python train.py --train_examples=72500 --horizontal_flip=true --cutout=0.25 --num_classes=10 --activation="gelu" --experts_per_token=2 --kernel_size=7 --shampoo_beta=0.95 --adamw_lr_other_params=0.0027 --magnitude_pruning=0.5 --lr_schedule="cosine" --final_lr_fraction=0.05 --warmup_steps=1200 --weight_decay=0.3
Rows from block 6 of a small image classifier, named by matrix and row number. Rows with one number within an expert belong to one neuron, the router's apart. Each number is 200 + 40 x the weight over its row's rms, rounded and kept within 0 to 999. All counts start at 0. After the name is the row's rms in percent of the matrix's.
After each expert's rows are labels from the 100 images, of 14976, where the router gives the expert most weight on average: "responds to" is what is common among them. Only what is clearly more common there than usual is listed. The data: views of escape-time and Newton fractals.
# router: router (model.blocks.6.mlp.router.weight, 16x128, trained with AdamW), inputs 64-127
# up: expert up (model.blocks.6.mlp.up, 16x64x128), inputs 64-127
# down: expert down (model.blocks.6.mlp.down, 16x128x64, transposed), outputs 64-127

# expert 11
router.11,084,206,179,203,175,168,252,161,188,234,205,244,105,191,217,174,193,189,239,149,150,267,184,278,235,211,237,224,216,217,204,158,153,218,229,180,170,228,162,213,185,212,177,199,204,225,121,274,189,103,183,250,130,179,130,186,216,235,152,179,247,258,197,220,208
up.0,091,229,228,200,194,304,200,258,241,134,116,200,200,138,310,200,147,283,200,200,200,200,200,259,200,200,304,200,200,200,200,164,172,288,200,245,200,92,187,248,170,237,251,105,188,200,194,200,200,206,167,244,200,200,106,237,200,138,200,200,200,200,200,199,200
down.0,094,221,158,315,197,238,200,200,190,200,200,283,177,200,200,212,200,111,200,239,166,131,223,282,200,94,268,200,200,151,189,121,200,257,200,200,200,200,200,121,200,200,200,200,191,200,109,200,200,156,276,158,293,251,200,200,200,200,200,200,200,200,202,200,220
up.1,105,200,200,176,138,374,200,200,125,139,230,233,200,200,291,200,230,156,200,161,200,144,131,200,200,200,200,153,178,200,207,200,200,200,210,214,186,175,200,200,124,200,200,260,200,330,249,207,200,161,200,172,200,185,200,152,200,204,200,200,257,255,200,200,225
down.1,095,200,229,176,200,264,200,107,242,248,200,148,200,200,166,200,200,172,200,137,200,200,266,200,302,177,189,200,200,218,161,115,200,200,247,178,184,218,200,208,200,200,200,228,200,200,200,186,333,308,200,200,219,200,200,200,200,280,312,256,200,101,226,226,200
up.2,080,212,142,141,200,200,200,200,268,215,200,200,200,273,200,277,197,200,223,200,247,200,200,200,193,200,266,200,200,200,200,190,200,200,240,200,200,200,200,200,200,206,200,200,225,256,200,200,78,200,200,200,256,200,160,155,200,200,152,302,325,200,229,184,160
down.2,108,200,200,164,200,309,200,200,171,142,200,209,218,200,200,200,200,144,226,219,264,200,200,182,200,105,128,200,200,188,200,284,188,173,200,200,131,122,200,200,200,200,200,214,200,200,200,95,200,193,148,206,200,177,200,285,270,200,243,200,149,200,200,267,190
up.3,094,109,279,184,200,200,200,253,215,200,200,200,204,193,200,200,200,157,200,200,200,239,200,152,200,200,200,183,200,239,128,200,200,200,200,147,223,200,200,200,200,171,282,200,189,134,296,200,106,174,284,196,200,200,173,211,245,200,146,199,200,200,89,201,253
down.3,105,200,199,200,190,200,200,211,232,200,134,200,275,200,200,154,200,200,200,209,200,146,200,200,156,200,240,94,200,113,200,174,200,186,200,230,200,200,182,174,239,200,200,228,200,200,200,200,157,158,294,200,216,200,200,366,200,200,210,200,65,175,235,200,225
up.4,101,233,200,200,243,324,200,200,185,192,175,200,32,236,382,202,200,200,200,200,255,200,221,261,200,246,200,200,120,244,126,200,161,210,225,217,238,200,200,200,250,208,227,200,200,200,200,201,112,200,200,204,200,225,129,200,200,140,194,200,193,249,200,232,198
down.4,089,137,200,68,200,200,156,165,53,200,200,200,189,112,257,246,310,200,200,166,200,172,200,200,200,200,200,200,200,232,200,200,200,204,200,190,172,214,218,199,195,221,200,200,213,266,140,197,281,200,200,195,214,200,200,200,200,199,200,200,200,200,291,110,200
responds to: dark; Newton basins of five roots; Newton basins of three roots

# expert 14
router.14,107,173,189,240,194,229,243,250,134,236,211,160,240,211,156,209,271,177,193,193,122,191,206,192,238,194,153,238,173,144,262,276,236,149,240,203,198,206,227,201,208,169,164,186,193,266,151,77,181,214,132,262,218,214,252,182,257,169,187,249,207,202,259,205,165
up.0,089,236,146,200,356,200,132,203,123,200,200,254,189,151,189,253,200,200,211,200,200,117,128,200,258,200,200,180,200,200,200,200,200,200,258,200,200,200,260,185,203,200,200,200,200,200,295,179,200,176,200,200,200,334,200,300,250,143,200,200,195,162,282,212,240
down.0,102,210,200,200,200,200,92,214,150,200,200,200,200,200,186,200,200,200,129,200,200,200,232,235,309,200,200,166,241,200,200,200,200,212,301,131,200,200,253,200,187,228,247,286,233,197,200,200,200,138,200,229,200,200,200,180,200,200,200,200,252,200,200,200,222
up.1,097,200,200,229,260,275,219,212,200,100,120,210,130,139,146,168,200,200,230,241,200,200,267,200,200,94,215,200,200,268,200,247,259,207,272,220,151,200,122,200,168,197,200,332,53,204,189,225,200,219,205,200,255,200,247,200,200,173,200,183,191,200,239,146,176
down.1,095,200,200,99,150,258,200,200,200,205,291,167,114,200,200,200,200,200,216,169,193,152,200,172,163,252,200,200,143,230,200,290,187,200,183,200,197,273,223,200,200,200,90,200,172,200,242,200,46,200,200,200,226,200,118,200,198,197,199,127,132,213,281,291,200
up.2,089,185,200,198,200,80,200,255,89,200,200,248,200,127,200,200,166,200,200,259,225,246,200,200,200,200,200,200,200,200,200,209,257,184,200,200,200,200,200,200,200,200,200,200,166,191,200,342,102,154,208,284,200,217,123,101,200,200,200,200,154,348,201,247,134
down.2,096,200,200,200,200,200,232,200,200,184,211,222,197,202,300,272,289,155,200,200,230,143,200,197,200,215,204,200,200,227,200,249,324,109,308,191,151,205,200,304,239,160,200,200,200,200,200,200,200,228,227,252,200,236,200,200,200,200,200,200,200,200,200,200,270
up.3,089,300,200,200,200,200,200,200,200,200,200,202,234,200,200,200,75,168,60,276,200,200,200,200,200,200,200,200,200,234,219,155,208,215,137,200,200,200,200,200,200,107,200,211,203,186,200,215,200,268,278,136,200,201,237,200,292,200,200,200,200,200,200,200,200
down.3,094,145,200,200,200,93,182,200,200,178,200,167,200,160,216,151,192,200,250,200,173,147,204,143,200,200,142,83,210,200,200,200,200,219,200,200,200,326,255,185,207,200,200,200,200,186,200,200,142,200,200,148,285,108,200,221,239,141,200,193,254,200,182,182,227
up.4,099,200,221,200,200,200,269,200,200,122,235,200,200,200,200,248,200,276,200,144,279,250,171,200,184,200,222,200,200,113,200,200,200,200,170,200,200,220,69,161,200,200,228,200,200,200,190,200,200,200,200,105,160,200,101,200,200,200,200,200,200,307,200,159,246
down.4,095,248,284,200,113,200,200,256,200,203,200,200,200,151,200,281,129,132,200,175,200,200,144,200,114,109,122,210,179,254,155,200,239,286,200,200,192,174,200,200,142,227,200,145,200,200,270,200,200,200,200,329,191,200,262,200,200,200,225,151,200,200,200,279,198
responds to: Newton basins of five roots

# expert 9
router.9,105,280,146,230,198,255,268,152,243,198,172,235,189,146,209,176,154,144,232,213,196,255,204,170,193,209,193,217,170,175,238,230,172,210,142,183,270,238,214,184,193,154,236,179,302,218,209,229,194,192,204,207,300,260,204,185,214,216,200,228,205,229,129,228,262
up.0,112,200,200,200,200,200,242,200,302,200,200,270,200,186,141,181,190,217,200,200,258,206,200,200,200,200,200,228,200,128,200,181,200,221,200,289,238,200,220,200,200,200,168,195,200,200,200,200,200,200,273,200,253,217,193,173,200,200,151,200,200,200,182,200,149
down.0,094,200,212,185,200,200,200,279,200,200,200,48,210,306,152,200,200,291,167,200,210,168,272,200,200,200,305,156,255,163,197,200,200,200,194,134,214,224,200,200,200,200,135,169,297,260,251,183,200,200,157,200,200,201,200,236,222,169,200,200,200,200,200,237,200
up.1,089,200,182,200,200,246,200,213,200,200,209,178,200,200,200,200,295,200,200,200,200,251,165,200,200,200,200,200,162,200,215,239,132,200,200,200,200,200,200,200,223,109,200,139,200,200,200,200,194,113,95,200,114,200,174,200,200,200,220,200,200,200,273,200,213
down.1,094,232,200,211,179,200,200,200,174,270,200,226,200,301,200,264,200,200,200,164,223,179,213,255,192,200,200,228,246,190,200,261,200,200,239,193,200,290,200,200,200,122,208,200,239,200,195,200,299,200,281,200,312,200,115,259,200,232,124,166,166,275,200,245,252
up.2,095,200,263,200,195,200,219,144,231,274,110,200,200,200,184,200,200,200,200,196,200,200,200,200,164,168,258,200,205,200,224,261,200,234,172,200,286,200,200,200,200,200,155,164,200,181,242,323,91,200,130,330,266,200,149,200,200,200,314,234,200,200,200,200,200
down.2,100,200,166,237,200,235,121,216,200,165,145,200,200,188,157,200,200,153,200,200,129,109,186,200,200,218,200,166,169,200,200,200,171,248,200,225,200,249,200,143,152,235,200,198,200,200,200,315,200,200,92,200,200,275,200,200,200,92,200,200,251,183,235,207,200
up.3,101,200,221,200,223,229,260,214,200,200,192,164,209,200,136,200,205,168,281,200,273,200,200,200,200,200,213,200,200,194,210,178,200,185,255,200,181,200,216,200,200,197,281,200,200,200,200,200,291,200,200,200,200,200,178,213,146,239,116,263,307,115,245,137,132
down.3,088,199,200,200,145,200,200,134,200,112,338,200,200,200,200,185,200,200,218,200,200,200,248,236,143,185,200,111,364,183,200,200,200,278,180,200,172,200,200,162,177,200,200,209,147,200,200,200,179,200,214,200,200,212,99,172,200,183,200,257,190,218,200,259,200
up.4,092,297,132,200,203,200,222,117,136,136,200,200,266,213,259,146,200,200,202,200,119,200,163,213,200,200,200,200,200,80,132,162,188,271,188,200,276,200,200,200,200,214,285,200,200,200,200,200,200,165,200,200,204,200,200,200,262,200,200,200,127,152,199,200,200
down.4,090,200,200,200,200,209,200,225,193,80,271,164,210,285,200,240,200,244,200,200,294,245,164,152,183,244,280,208,200,206,200,201,287,200,226,202,178,273,169,229,200,200,305,184,200,200,200,98,200,200,200,200,200,200,200,227,212,200,119,149,279,200,200,199,169
responds to: tricorn

# expert 2
router.2,090,227,203,209,247,208,149,188,191,209,225,217,212,224,236,278,212,190,286,297,223,211,181,261,183,198,130,222,212,183,213,190,204,195,146,218,227,202,192,233,209,217,207,119,199,224,213,255,139,268,240,259,196,136,214,204,232,180,137,230,205,240,156,270,202
up.0,103,200,255,122,200,169,200,191,200,206,200,200,200,200,200,184,200,113,338,200,259,258,200,191,194,190,200,200,200,200,200,200,171,200,200,198,296,223,181,200,200,200,161,200,140,231,200,200,203,286,213,240,200,235,216,218,200,200,266,82,189,174,200,198,233
down.0,109,305,200,149,200,101,221,200,200,200,200,200,200,200,200,200,222,200,150,72,310,200,215,200,124,200,200,200,136,200,200,200,279,200,200,239,362,212,200,143,200,200,235,200,205,182,200,200,313,200,200,206,200,227,177,200,200,200,197,200,155,153,200,217,259
up.1,104,200,200,200,194,206,200,97,200,200,134,200,200,200,279,200,124,126,200,273,200,231,246,178,201,200,158,148,200,200,198,200,200,174,200,200,87,226,228,200,200,244,160,200,189,200,252,200,200,275,200,170,200,200,294,161,200,217,192,190,200,200,200,200,200
down.1,121,186,240,200,101,274,200,200,170,200,200,200,254,200,307,200,249,87,208,200,200,200,159,105,200,279,121,200,200,200,130,229,200,144,181,200,213,200,200,229,263,295,245,123,200,200,190,217,200,200,266,265,200,108,200,163,168,231,194,200,251,200,147,200,200
up.2,090,200,156,248,83,200,220,205,200,110,176,200,200,228,194,177,195,172,221,262,200,212,326,200,200,200,227,200,254,200,136,200,106,200,200,235,133,173,200,200,310,200,120,188,288,200,200,150,200,200,200,239,210,207,200,200,147,148,200,214,200,255,200,200,200
down.2,086,344,217,200,200,350,198,200,211,200,200,264,247,200,200,200,200,198,185,200,200,179,200,199,240,200,188,200,189,200,200,224,155,278,198,202,188,200,200,200,200,169,141,200,200,177,223,200,122,200,207,200,200,257,200,156,200,213,200,200,200,200,200,200,200
up.3,091,200,200,206,246,111,274,169,200,127,179,162,200,200,139,200,271,200,200,200,200,101,172,212,200,169,200,177,200,200,187,176,200,200,350,200,200,207,200,286,200,163,200,200,251,239,200,200,217,200,239,200,216,162,313,200,304,177,239,271,127,200,200,185,200
down.3,092,200,200,233,200,200,192,200,200,200,200,200,217,200,200,200,200,114,200,217,200,200,128,200,156,190,200,276,151,200,260,200,182,200,277,98,119,235,140,200,208,356,200,246,200,200,200,200,117,200,200,200,200,200,131,198,151,200,200,200,401,263,315,181,200
up.4,108,200,200,220,243,200,235,200,113,200,116,200,200,200,148,200,200,200,228,200,120,200,194,179,176,200,230,200,242,200,296,162,200,243,200,266,187,278,200,264,133,200,206,200,200,200,158,227,200,140,200,268,224,128,231,238,255,235,181,301,227,128,200,302,173
down.4,097,200,205,247,137,200,200,246,313,279,255,195,200,200,95,200,247,254,257,186,127,271,171,200,154,200,255,200,195,195,200,200,200,115,200,185,200,119,200,200,200,161,238,270,200,200,202,257,179,91,239,200,278,228,200,200,211,200,235,200,267,200,200,200,137
responds to: Newton basins of three roots; close-up

# expert 3
router.3,103,218,199,293,233,190,169,267,148,233,144,175,201,220,258,272,179,199,185,242,170,165,226,219,175,221,314,143,262,212,235,187,193,226,192,217,171,234,188,209,218,197,250,189,265,174,191,125,115,127,171,186,191,189,215,182,275,191,187,287,168,222,179,188,109
up.0,087,200,194,221,246,200,200,213,200,217,200,200,113,200,200,200,200,177,200,200,200,200,61,200,215,152,363,200,209,200,266,169,200,110,221,200,200,169,200,200,264,206,200,200,209,200,200,190,138,217,237,200,200,153,200,139,200,287,251,200,200,353,200,200,240
down.0,093,173,200,200,200,134,200,200,284,200,129,200,200,200,200,271,200,200,286,200,185,200,100,261,232,224,200,200,200,244,200,200,200,276,221,168,241,200,251,243,145,200,268,117,316,191,200,200,158,200,200,200,200,258,246,200,200,200,200,200,256,200,168,200,200
up.1,099,134,225,219,200,228,241,220,200,70,265,181,200,182,191,200,158,238,262,200,200,200,213,244,200,200,200,200,200,200,200,200,200,94,272,200,200,200,200,200,198,159,121,200,200,200,200,200,231,200,135,200,200,247,200,200,102,240,200,200,179,201,200,364,200
down.1,112,200,153,226,200,200,164,144,200,200,139,200,128,200,154,242,141,180,200,200,258,193,101,200,101,190,200,200,215,222,154,200,222,161,200,200,200,223,200,355,200,265,167,123,180,200,200,264,200,200,223,220,139,257,200,200,252,239,200,200,65,200,146,223,200
up.2,099,200,200,271,200,178,210,200,200,200,190,140,99,200,145,200,173,200,200,156,200,182,116,183,200,200,215,200,200,200,221,110,155,185,200,90,200,200,200,200,200,99,200,200,182,200,200,335,211,190,200,200,200,200,200,200,248,254,200,200,200,200,200,200,141
down.2,091,200,200,200,200,200,205,175,200,218,200,211,189,200,119,163,151,344,90,200,179,302,204,188,293,200,209,172,187,120,127,329,200,145,200,200,200,200,179,200,200,200,200,200,200,200,235,200,200,200,202,200,215,200,200,200,200,200,200,200,203,200,200,230,200
up.3,087,200,219,214,200,254,200,200,200,221,200,137,218,174,200,200,125,200,200,200,169,200,200,107,200,117,107,227,200,200,200,200,248,200,200,200,163,200,200,200,212,200,301,144,200,200,210,200,200,200,302,201,200,247,200,200,200,200,224,221,200,209,200,200,200
down.3,095,200,200,316,200,197,200,200,141,204,200,200,282,302,200,200,257,103,200,166,154,200,200,200,200,203,166,198,200,202,200,200,179,200,346,206,321,192,200,186,189,200,200,200,200,200,200,200,200,137,200,200,248,129,116,200,200,257,200,191,181,200,200,200,120
up.4,105,303,299,200,200,285,190,200,200,200,200,200,167,197,200,200,126,122,200,200,164,237,248,206,233,151,201,164,148,200,269,223,108,200,246,193,291,178,160,200,200,240,200,108,200,131,238,200,0,200,183,169,200,200,200,200,200,200,265,243,260,293,294,200,181
down.4,106,152,200,200,151,200,200,200,200,200,200,271,200,188,265,200,215,39,229,200,200,176,200,266,200,200,335,200,200,216,200,200,256,178,279,152,200,180,200,220,225,193,233,200,200,200,212,199,279,200,174,200,200,263,200,228,147,200,180,200,304,200,251,149,211
responds to: Newton basins of three roots

# expert 13
router.13,101,129,190,212,209,207,137,242,241,203,258,169,217,232,162,207,235,159,208,198,132,244,203,181,192,223,242,185,255,149,223,176,176,190,243,201,133,165,208,222,129,261,224,187,213,259,134,159,203,159,204,154,113,198,138,237,246,160,150,194,182,227,180,189,241
up.0,101,81,196,203,200,186,272,200,203,119,258,252,196,212,200,141,200,249,200,200,172,200,200,200,216,200,173,200,200,200,200,200,200,246,107,200,200,230,193,203,182,212,317,200,201,280,281,322,186,260,302,200,157,200,137,200,200,239,200,200,204,200,200,130,170
down.0,100,200,221,156,211,200,162,204,200,119,316,200,200,200,200,179,200,138,129,277,200,200,196,136,130,200,200,200,238,259,200,180,200,218,163,200,200,200,200,207,200,200,287,200,125,136,151,216,200,200,335,200,200,210,238,200,200,200,176,200,191,200,200,254,251
up.1,086,199,200,166,207,200,200,200,109,228,299,200,200,200,200,256,200,200,200,200,200,200,200,152,110,159,228,98,332,160,200,109,200,170,200,144,292,200,171,200,202,200,110,200,200,163,143,214,238,200,200,206,187,278,200,200,121,200,264,200,200,200,103,200,200
down.1,089,200,200,220,200,191,200,114,190,219,200,203,200,152,128,210,200,108,200,200,200,211,200,200,200,200,138,200,200,200,145,213,279,264,200,202,268,200,132,188,200,200,267,234,191,240,200,211,200,250,143,260,200,238,130,112,158,200,296,123,73,200,224,200,209
up.2,125,187,200,200,245,200,189,167,200,194,260,200,159,202,187,211,83,200,166,133,200,200,200,200,199,200,278,200,200,224,200,103,200,200,200,237,153,200,206,200,200,200,200,200,182,176,146,200,189,200,200,257,200,200,200,286,200,146,193,260,200,218,160,272,200
down.2,108,230,200,200,240,200,200,200,200,200,196,241,200,200,200,205,200,200,153,200,200,200,193,200,259,267,200,192,253,224,200,200,200,245,131,295,234,200,205,200,223,136,241,200,200,164,262,132,203,184,139,138,145,200,170,200,203,224,295,200,266,154,200,200,71
up.3,089,200,200,200,240,191,200,267,200,237,285,200,200,116,127,192,200,200,220,200,200,303,200,200,55,250,200,135,241,200,269,129,200,192,200,265,200,200,259,202,200,200,200,220,200,227,200,200,195,200,200,200,200,235,209,232,208,290,340,200,240,204,216,200,200
down.3,084,200,253,200,200,200,200,300,200,200,165,256,275,200,249,200,230,200,214,200,151,233,282,212,204,159,149,74,200,181,265,200,249,200,150,261,201,270,200,181,200,200,200,222,200,200,164,153,238,200,200,200,200,200,200,99,200,200,218,147,141,144,202,200,200
up.4,112,200,248,200,200,200,220,200,191,292,200,200,237,179,200,225,201,200,339,194,207,226,200,119,200,200,81,200,102,200,183,200,200,181,163,302,244,219,200,200,170,256,200,200,192,148,200,200,238,241,226,134,220,200,200,200,200,200,200,262,111,200,200,172,200
down.4,103,212,200,141,200,208,226,240,216,200,194,200,200,233,165,200,200,200,199,123,200,280,200,200,196,217,200,190,200,68,272,200,200,200,200,200,200,200,200,159,200,264,200,236,200,200,200,358,214,200,200,244,200,283,159,287,209,217,200,200,254,200,200,200,238
responds to: tricorn; Newton basins of three roots

# expert 15
router.15,100,207,276,138,125,175,194,145,198,270,210,175,154,206,178,202,228,141,228,184,171,236,298,199,184,196,169,210,288,262,217,141,241,205,164,122,234,225,263,194,153,268,241,242,235,248,240,130,125,156,248,150,190,238,171,180,180,177,176,190,251,212,208,250,185
up.0,098,200,239,200,200,200,200,233,200,161,117,217,200,161,200,200,162,156,111,141,228,200,200,352,201,200,114,112,200,200,200,249,241,186,200,281,325,200,214,256,241,124,231,200,200,200,200,200,208,245,255,200,200,200,200,200,200,235,200,104,200,267,200,166,200
down.0,090,200,163,200,164,228,296,200,194,200,185,239,200,200,131,200,175,294,177,200,200,200,221,200,200,200,200,46,200,200,301,200,284,200,200,129,130,200,200,200,200,200,289,200,200,200,202,272,200,200,167,200,200,200,166,158,200,200,200,200,262,200,126,224,200
up.1,097,200,265,200,125,200,191,307,163,181,200,219,200,200,106,230,138,200,61,288,200,200,224,245,200,200,288,178,217,202,200,200,284,200,200,135,234,200,180,161,186,200,200,121,241,200,152,200,200,200,200,178,129,200,251,154,163,200,200,200,259,200,285,200,200
down.1,086,200,200,200,200,166,200,268,200,200,199,200,200,200,204,200,194,200,200,200,200,200,200,254,179,137,200,200,200,248,200,191,200,200,200,205,200,210,200,200,200,202,200,187,200,207,200,179,102,200,189,245,260,215,127,326,185,34,104,128,200,200,200,228,194
up.2,106,200,156,200,200,216,200,273,102,200,227,167,200,200,179,200,200,177,200,200,186,304,334,200,170,214,205,170,260,200,200,166,249,200,145,174,158,200,200,223,102,200,200,243,238,258,250,90,200,200,115,200,200,200,200,191,200,239,203,233,200,200,200,244,200
down.2,095,156,200,211,200,200,200,232,200,229,200,259,200,200,145,200,256,226,122,200,268,200,200,200,200,200,162,200,267,200,200,93,200,214,158,200,200,200,211,265,200,167,200,200,200,200,133,200,214,200,200,200,250,200,200,265,200,134,139,241,176,200,200,200,200
up.3,122,200,200,200,200,69,202,138,282,200,200,200,200,200,172,200,200,200,252,305,166,194,286,169,200,200,200,269,200,200,204,200,167,200,200,227,273,200,205,202,200,200,195,218,150,241,200,200,225,200,200,160,322,257,223,200,134,200,249,200,200,159,171,135,200
down.3,108,184,301,240,200,171,244,198,237,200,241,212,236,163,200,170,200,115,157,200,200,139,200,216,200,259,200,274,200,200,248,200,200,150,200,200,200,200,200,200,253,216,200,199,109,200,200,200,200,200,147,200,219,200,275,200,230,133,200,200,257,194,251,200,200
up.4,102,200,200,200,172,228,190,201,228,218,100,200,323,200,244,200,200,200,200,139,273,200,127,243,212,165,157,200,200,200,200,200,131,210,143,173,200,200,200,225,200,222,159,177,245,145,200,200,206,200,287,200,200,200,252,234,200,203,200,194,200,277,188,200,200
down.4,098,200,200,218,202,216,200,200,156,265,200,255,281,200,206,185,200,200,303,200,135,167,296,200,238,200,200,200,183,200,200,200,200,200,132,200,200,200,230,202,172,200,200,200,160,157,238,271,200,171,200,200,229,200,183,164,264,238,269,200,130,200,200,200,142
responds to: quartic Julia set; Julia set

# expert 0
router.0,097,223,222,143,221,200,188,215,160,176,252,188,219,155,180,143,230,292,157,272,251,258,207,283,275,196,215,141,209,203,208,204,218,165,194,192,176,154,210,220,177,181,191,173,173,265,164,236,246,261,158,257,260,220,260,146,126,164,241,204,175,137,201,180,188
up.0,106,245,161,157,200,200,200,247,134,200,222,200,214,239,139,200,200,141,173,200,224,181,200,313,202,137,199,258,189,200,200,200,203,200,200,163,200,271,200,288,253,200,250,222,135,200,285,200,200,257,149,321,192,200,144,195,200,200,247,200,200,224,228,161,200
down.0,114,200,200,164,200,200,246,200,200,216,295,233,146,200,294,191,187,200,273,165,200,194,200,200,167,200,200,226,191,219,200,200,200,200,200,195,200,271,200,222,200,139,200,154,200,163,200,200,316,200,144,200,200,200,220,225,200,200,247,217,200,203,200,200,218
up.1,096,200,200,181,200,279,200,282,181,194,200,239,198,200,240,200,267,200,110,105,200,164,200,200,200,200,200,161,200,294,136,200,204,200,119,200,200,169,200,261,200,200,173,200,200,200,202,198,102,200,240,168,279,200,214,250,251,200,166,200,277,168,200,170,200
down.1,089,200,200,200,200,200,244,200,205,230,200,200,183,303,291,169,200,199,200,269,200,199,200,200,264,200,200,263,200,200,200,185,200,200,95,200,152,200,200,231,202,200,200,200,200,265,200,200,274,200,168,140,219,200,200,200,200,26,200,238,200,182,140,200,200
up.2,118,180,200,200,200,189,200,200,200,229,219,287,145,200,186,200,200,273,278,261,137,200,251,223,293,200,224,200,85,200,163,149,268,276,200,200,200,172,216,149,162,115,200,200,158,102,287,247,307,200,200,284,200,264,250,200,200,200,200,200,200,229,209,211,200
down.2,093,260,200,200,200,110,175,112,163,84,200,162,200,200,200,213,200,118,200,268,200,200,260,236,200,200,76,200,135,220,200,198,245,157,281,200,200,197,200,200,200,200,200,175,200,200,244,200,158,200,200,134,165,200,200,220,200,200,210,183,200,186,276,259,200
up.3,089,211,137,282,179,200,200,200,254,134,200,223,223,254,266,120,200,217,200,308,200,251,180,162,200,200,200,200,275,114,200,171,200,263,200,218,200,200,198,200,200,200,224,224,200,200,155,200,200,200,291,183,200,233,179,200,200,161,245,200,200,200,200,200,200
down.3,091,241,227,200,93,200,227,200,253,200,234,200,200,200,200,180,200,242,200,200,269,206,200,213,195,200,200,274,200,200,200,121,200,158,200,200,200,200,200,200,200,171,246,200,243,67,236,200,200,117,205,168,200,200,148,200,200,300,200,200,154,140,200,253,200
up.4,093,200,200,141,200,206,200,200,246,200,267,128,160,200,200,200,282,250,200,196,145,200,200,200,200,200,108,200,229,111,200,134,200,184,200,200,200,200,276,72,200,201,229,200,200,227,280,176,260,200,266,190,200,200,200,200,128,168,143,275,182,200,200,200,200
down.4,098,200,220,152,200,200,200,178,190,200,65,200,99,200,195,200,200,200,200,200,200,154,145,118,229,200,200,200,172,209,200,200,200,200,242,86,200,200,200,200,264,307,128,109,225,200,186,200,200,165,200,200,195,226,200,200,283,200,200,200,200,200,200,176,200
responds to: burning ship; tricorn